python train.py --crop_scale_min=1 --translate=0.06 --tokenizer="word" --vocab_size=42 --encoder_norm="layernorm" --text_encoder_norm_position="pre" --text_encoder_qk_norm=true --steps=9300 --batch_size=256 --adamw_weight_decay_other_params=0.05
Rows from block 3 of the text encoder, named by matrix and row number. Rows with one number belong to one attention dimension. Each number is 128 + 32 x the weight over its row's rms, rounded and kept within 0 to 255. All counts start at 0. Numbers have three digits each. After the name is the row's rms in percent of the matrix's.
# v: attention value (text_encoder.blocks.3.attn.v.weight, 256x256), inputs 0-127
# proj: attention output (text_encoder.blocks.3.attn.proj.weight, 256x256, transposed), outputs 0-127
v.178 102:103105119157117104138167165095060121149140161163144133125147164123111099172090185135136123111137085161140080147125153105098146103117126131122158114135157157073114150056122158129154123051151095178117216114139134153155141157138157093169130127133147097084114165108120154131122161127144103126137173135093101141133124156125111068106126151120116190164201156171156168153149140140070141166079
proj.178 095:089140081136102123083143086146089141149149156134112162055168174085160144130170129157116119071151130119107058064119091126096051102095203101143123103115120019133188167138153121174091154160136124100104078102120085131132140137084146109133146133111182137086156095124139123154113034078147145131149084172162129134104177141132117097105070137097118097124085155135160137102159156120140158090127
v.179 098:141162176060131147152167124121063144131059156165107087122187094121120116118154133113159131132117118096208116082120126138075097144096163110166131136187146132127123084090102123104160109154108117122139114169101160114132106099143144134190204123140131160151002138119146097125150136138128142141110163131074114143147109139151127131172112062121060122122175104082062066152077202109091128157102
proj.179 093:114166093189099082128123142109152180089148161105122136093087143077120099165098120115111116128122128134128159140132152144110106117143094173109139126122088206127091100102150140166097183126148108153144162132144065083156121185167147110134088081083152138113168084072083120129134099163196097192152127121135136085100148103139155084145120167158145126093114242131121155083163137156098131107108
v.180 126:161071130159167067070093114128178104106146137122179111183144096195065132113154078093106188112165210116099139139089134151116145087153151130140114131174141101168142137161144101120113092133184126162096136124160080121073079171133105149124052123152155121120126180128187086128080130125148113110081124105141113123101140135187109098105083135118206191120132133135154137180102108090180204091166
proj.180 131:089150184103100083119127198148069140128097121109057110136150191079171150195058172177126123154150132175148120178148157149145157092140098127203186201144098166139146127103122110129160119145146100148145109185097179138147150169140146141121096122112171162201155062156149132115106113149147138106162162096139153173099071139093159125102132146116110180161123149173114058103176138053142125058119
v.181 106:164165114138159111144133167095133067106153164181110145089134151143101169115146121127133158118060141102140094140105049096101171111075141132143127144112158077180107134190076151143083137105096135174072209153135134093133100110149139186067101132179123134042126134133131151095133173141150101071096188158100106134164096105121095126148109175139136151162123089137126149126112117151144126098160
proj.181 110:107166153138109169079135091141140165093110156144173136125117133120074094163115216097120136099125134082124113102094116130133075092139187111099153210141094092058159112167142072149094105168120110158138101189171090128071138120149194178137093088102145133084101199183120128115178060113089145133131086101059143148135101188132173156160118105130142143103082171058136110121111178086119138062114
v.182 088:144168109147108111153130124121173140081123129176106129146119164149137102126155158132111116135167176107143103133127129027163136145111127160066137111059108130118165180116137108175136091144105120188161076131184121166153087053167097091160152070141126110156197135139125161168141120155161139114124122140143140112108139169082115092102109149034173119114120104167103137209154118126153112104100
proj.182 084:156124145164127190153175159130103110119126169145150193119108118095109164132175136141145105126106106145154191125108097122128163132164123109109147099108124043153169177154132142091157157164122105064189084078142148151170128185124128158138162151186137106138100092148201109199158091129132150139148118120138136116114146120160093150156117162120179139137125120125135111141148144158128094163145
v.183 108:134174109120128107075091224124133113137167120119156144121099136043155153148124135133049102163072161135189109111121189129090138149084128148124157142140108082138170156113064173089120123170155190135172153124152095151098099110128175135106104152125149075173141160105125104155121137041114139176184094136099118130203106133148137071086093100121151164099143070143133113083165114159191143135132
proj.183 105:113127154110098145146083070086106105143138112109132117097089122187074121193177131137112069049146148130090108118110159138108212085105123149163120116122163086149067099136099098123147059113089123148141091183153093117142142119178074149132145119124126175118146062134159101102113109127107113082104122108171120158164087106085183134134098121125132115106116079123105148109141120120073091078123
v.184 092:145151142126144104099102166175185171075147122155115152124086126212165083149104133105083122189163140116102082099120155132167110080120103133070133149132141202129148120101125090088121110171103084157123145107117102175117158078188151129134127111173108067043132164125070122121093077141132192095096116155140093099122118193136142134129145167092160139076108129148110134091112107122155122167132
proj.184 095:120127140119108144117159101164109102144178139093150116186105115071165109172140168102062129059190110129125152156119186120107119151170138145044204103133153121146113124109103110129091170147139117076099173112165204132111054098109175175088094139138122088105060127152088119148216146059132128184135157092109103101081155160101094098167113120168112117117128094172139165129098136142066164164154
v.185 103:127110138086099206124138078143101135113076094092150125148156141103097173076099113137236153092141112136107078021159157116123121128127153127137114120131184150126089109177144126080151151131059120142182125129060087139074141076048105142171174119039089114182100091137054117130093090135114168124133157116133109144139087094050115156123160128138100086172157133128093112161145161139108129165140
proj.185 105:148177108145149131120073192152093173213115149102152141170082113110130066112164113105139118147096168148164125214139121150107138173117117188102082050137099182154159104104148127148103176136129165119105178081147133124155131149145100135141103125132126154142134086089156092117150164129099120135073104163089133138150077107173093160143120194187147126131130145153138151117140144208152136208127
v.186 139:100105122092062105123090145166123159104220109132175166110154116078143115130127127123071150118151164093155044118149177153151158098139122120108169125205137167097157162186093141116115088153165087169099099155166145136151094136135156145124138150161104068101168174098098121147105141182160155138126119142099142082163152147149059106141129173139179129085107104083170050117150144165138140153120
proj.186 140:116086094152129143162156109104080107181122161131133174120074119047130103151116164076094141090151110140123109134154138141078154173160105169103162118158128130145184119097174045159113150157091091098131153123135162139187144131176125108098095152150190144165113103090144169112167112090101123119107180072162176123058183180116145107187131096085108147131078105186098121134109128138116158102104
v.187 101:167125046120160082111115131066100072194141144125098158131070187108155159164156184129120105152104156079133127195103105094123132112129107173130107166143127153159133120107156163140114128145109147149118130143168173073172120127194126079091089145188141093126123123172130140118153167098109113064078098119158105099048139062113126080145069120126155180108150076163186152153159098190106160104159
proj.187 103:121070144067136128097158049106144126104119123183147157086183099138174149108122146093099143135097136146090121074111151140129104082131172071159126195181149076113105142141109122144144076177167092163166071160094112144137090143126083101077158129171145135090139132166167157115081110104123191096166149099131189171124145182151141181131146085086106130179156121113092128129125110058141114097124
v.188 104:062156078138153095105147128161072115183122087129132122139103122153117131097106115117082108148146086121111136147124126147123103123156138135159119107091122127128121163126148134148096183091045101156156167089080119086115097087076105139175102139090140156107118171092058167160125116176089056104122075128149127144135099082167154119077158106198137145118205171102097165098121142114154114086102
proj.188 104:174082087135128149194125206087095141145115140135167129061122082187162153094165151105143062108049106152155093121192102095163087143079108103184066149129105117163167164160115111111152123105145157144090140125140132187126115132126085080116160161150122120179090126127183080146096135148121147064112124166113111124091088144111090189146073130134161120125092115142092108170103126164123144121136
v.189 118:037097110148123121100059159122163155100142135094126161133107162141177134182186124105115166050150152088115109109095082064158199129110125157141149195164165170116166136150099140132141158113178102192157116135127194129146117112114147036142071141128145096164177141142115144151126179132154131107105108118094154151062173125119131087034141151157155150124139072123130052136094124133171183071136
proj.189 109:166110088059146192154141042072129114129078122159103107169181120111152190085150133105143123110084181112097136130193098143103111144105109124157108147122134111120137154130109093087209098146126128125142110103122148166162110127125054106091187141113154136153147137162187147139054071129136123079144163086179124169139114125140093124181101084104133142147132082158068144145121130172152148137095
v.190 115:105156116142076103172110149150097100145144094114086146114056161137160137153140136127130135122093084089095124143190087119182127118130162159140109149102131136111173145080148148089106112128116143104130020152152050073112150103096167137145109178115099134170147043133082105166131181098123113168200122157136143148097129108063202132079112138183094107167112120137140135073158114083155094050155
proj.190 100:152096148121118221150097114101172154117124130147172141160145090185124094121128089069104131078125149093145126142058102152170183138156135120068109106135161148104068160140070090159139163093179096153138116160125113123161117132092078082090148123169120117123188134140186117090070154094098122118095162138138119118125112136130145140150108169126132103107115081162116116211030090108112150128140
v.191 112:109214110125134149129083190152139130107120110120154118139117162065139128131136155170094129165129097137131108142171138115120150091079099161143153089101074159108092162127106152109152203094135126128142135120100148168113101109092144154128094140157129158153130103095142199127101174144145140211128079117077119132140151129127162124049156112143079104140130097078143131135174130140120127083086
proj.191 101:183130069138116096158075113115135096137101104134111187131096058154093158102155119125101085083081160105101159153181141093151159116148148086181138106142172123179131126203057116086157098102073161170150180085224125152127078118124083106113129145124103177140093143114208068128135110170121119114128076128142113107126058093142114154188115111147180136054152136166147158173137173197102136151148
v.192 085:112181124100121099174093180144146154098161119125193158101111112140098096131147122065143094133127104147130124139153144126114169107116094183144097074147112115117060085099060169197160144150127112101120150200141110129103091139145121110108161081122149140213137136111114117096133164103117151098128081157104106115146086227170130160144169133132147177136102126082138116151147116136100124069030
proj.192 089:154131145156143134089131107141167103226111155091094066152166146100084103109141132170062101166116134120061096168192080137070074149125179116148091114136159117165201099142133080181149152130095176149124186110105153154132159088190119159121168207065173112110085133142099101102170130170122118158121120112097176053104169117106140171140098150116115105091100138164122201117110109092144135132170
v.193 119:126110147122180109120126052148131083142125064119112088153125146094140160098101164196154134179100154137070153143140066168086161119092092162136131156100142138093073136122049124099124146166125171102055130123148172062079118122130107173118089110111105115058148087123105119149161162129150106099118114044124151113088162113135173153139147078086104123079070079099161086089156129106124130147152
proj.193 108:122122147122152165106114128123097095109184154112125134104154168139098148053147082066161114091155200108103086146130149155155108146100149106129083101138128120089159133147115136114121191136115173110118112164219126121153103134081080133140173076133156209228122146104105142116108123152154174156148051201163099125125126133166155165133126092141150103108113138071156073117108110150118137115171
v.194 101:127138150148114153073144124085142133149115149111125123082152100095116166139072146142152164141139133109123148134181149155130101135131198118152199166133128147124183116144103131115072099138095208168156124137130161133173152136130104153098154122099196143104159144116135110117128125147144106144122144123140145146157133071212076095166118114146118146111117157139081126097147153195115116098142
proj.194 101:135081087125144121165091128152087132101126091158148163109097131199085096123137145100097117081154106144117106121107147212172116184109131162174146104096090153173155137076226144078099069147146123143099089132126108068165114152081093101109096107154061146124133177123160133110124150126131099119174092156117097237160077122063088161125131161103151127069139172169129103112141159149144174098100
v.195 111:190106106140123128170152115094145089101181125109094102131096128140149160076121158155078181170099148138106128170114099169165153109120161140137126121092113057160143138082084162126116175123080152039131067160105141082093091145117121131111158147123150102138116150151119085160155136106133128087143069125182168138146136090153173134159158052094151141105118145117141189105154141155142100089135
proj.195 093:114139160094219138108189101132186136100144129152147155049136139137136120115057142156159120133137078128109084085143140131114144099100074120152141099110118173091041086096150169062104107124126118147098087149175138101123184156052128151088122089159110116108095130170119105085159123111109117116121102113097091166093152168169098202109127114121182062065114090127091073082099113113084155104129
v.196 094:069101082065100120136216134099145082105173146129128133145143167095138156108072133184154195166173177098179118127062096117083099188195145106131107115152082113105113104130163155093106127145142089130117150124127101111156125109134117083122141117130120091151100109195102078164132104145132140126157108098150150146154174110107155146167175163153118137084078139088122168157134136183148126145188
proj.196 088:166107159147116120120152104131094152158121099182129118122102119119126169099095134084125149095111102068095131107144135141180180108085120169108134038114113166128140168178126102127088115104095111217135119136171143122109116162056198111125110079187119175083166110128139176128093057163171099115209100137139065146114094182185064130145116133143100142227167125111151162161133137102119133119126
v.197 101:122137117081123143158157182149094147135167116112123141102075139113168113117148103060094107113126097155189084124137126172138146152079174144046123100156196079095109117142151176170151117129083083143136151150116100179162151093095140135155134160130195114145137178145164171101115100109074119147118140124104146107174112119179152116074136100137162158178160077112130087174122182138159219109107
proj.197 104:117170127122169141172203061137123140096152170112125098152164165068144108139120138163147122151134172075132152107125102124049172134163101077065120128130138147090107144165085125151087152118095131129069108119170171135084214061152144127048130135113151089095094056153078092096130069110114172162102096115090130113043140165134089129154155141066134139125053124106172151091150055133094179096157
v.198 098:119107112081119129190129155131178089120084141106119137122114134140159086111147145121178128114151107122166172097085120162131064106113116166077122115163204232117085113149145149168211173135159143161064198103131184139113143124077144126103182081069155126131091109090127189117084115111138141111097180091134160155217165175158091098080247114132120128103113118114142108168126176130128145141144
proj.198 107:137107105222158163104109125176156159047103154101138127123126136106117194168161121116095130117119148157136115133080109113167166108107125130118129143127115152089100113176158151199094149145054085182111052129131147114175113148165136161067119115138154139126116096090122119112088079072135123127129136169080135109088117116108121073177157156104061124160076092138196115129170118109144096100144
v.199 107:100129111079070107141089140102104123188146132124152145091141084065129106182155075098139106147071110105147095136098158178093125140069142144148134184114191092130130076104210100088114095114147175137112120245136149139134111106116160090133092162138169073156140140120110108129117131120095138104113187099124174140165114075118170051101121120132135213109142114124117109141171083111153183093136
proj.199 116:094085077144180140158212132124044126150113156119131109148131125110164123167158140111140111107115186153122113113119160105137143109180116163219140079107094112115114077073147165119163121142137158088182113137095141146159206146120107134092085135159155118158078089121197115139126174107137092125058134125147099136116068102098105180188136161080145109089118098127144152123097136136166172179145
v.200 096:100080066100146123107081171182170071107106156114054122091113104105143156094150129136121100127131074129164101109118130098089146071111121173166092141189205120130090121158129116137137143156106168152166147154119126139149100132064126162062184089084139208107156100163141167161129098136157140105152145127144171092158121166111085137112128063081154152114144097095113138150119152117087077118097
proj.200 086:167053160111107165106186139056125150137077150121128085130132116137102123168106170118125123140103192151156101152099090141116110130159149136060066160100147153105160104104070173126138149112101144156160091119133131133081120037144099163086150118144187088175157085092084152032118143132120190128077149151104151121110105123053120088166126157118065123133086111164188168104149082127156093104189
v.201 097:092123124146124112105145160143067132133101079116122108112128131136130110110138097127125117144105060105156095129122135144134086128124121103125105063118103098180113102104178109152112033110131098124149149163084072089133182141192160115123169148173112128183134165125100152131109198126088196175096119173137105129190119112149133132078150122138177153157171175122066151140063118089153101142108
proj.201 093:156211132130139103167147127151186148087103117140162145184107133060153064169088092169100136117143071136161109131173079052152127116163107105067154115160172097124110101178173128165098075162119048098116145148145125114135180176132180131175152150093140066042129077169092121172145119103142146128080171065145144114165117121107051121092109160144132159175110083130120126129149131106126152118111
v.202 101:122136168153150114207115037168179105140100139142128056161111125152139099159135163129189081139115071153176188091119106136114091106110094120139142120148155198102147087130063083137159151090145130123106067120095141139146182168137134174133107087142109146127109114152125119119136114082124099090102168074069151157066084124154112154156125085103153114124123115154112135108144090082149136174114
proj.202 100:116116116062098121149102143193142142086126144067137187144134145130115171124189052112135153083165123147102146078113117088171075129112146105104122130163131141130072132097062121164160131123143121092091111102095142152158066174105121173118143159105172149152154139054137149097144094118136110096101204145150122114144185075099158097129107126196070118181100130089145109139100123183190083071124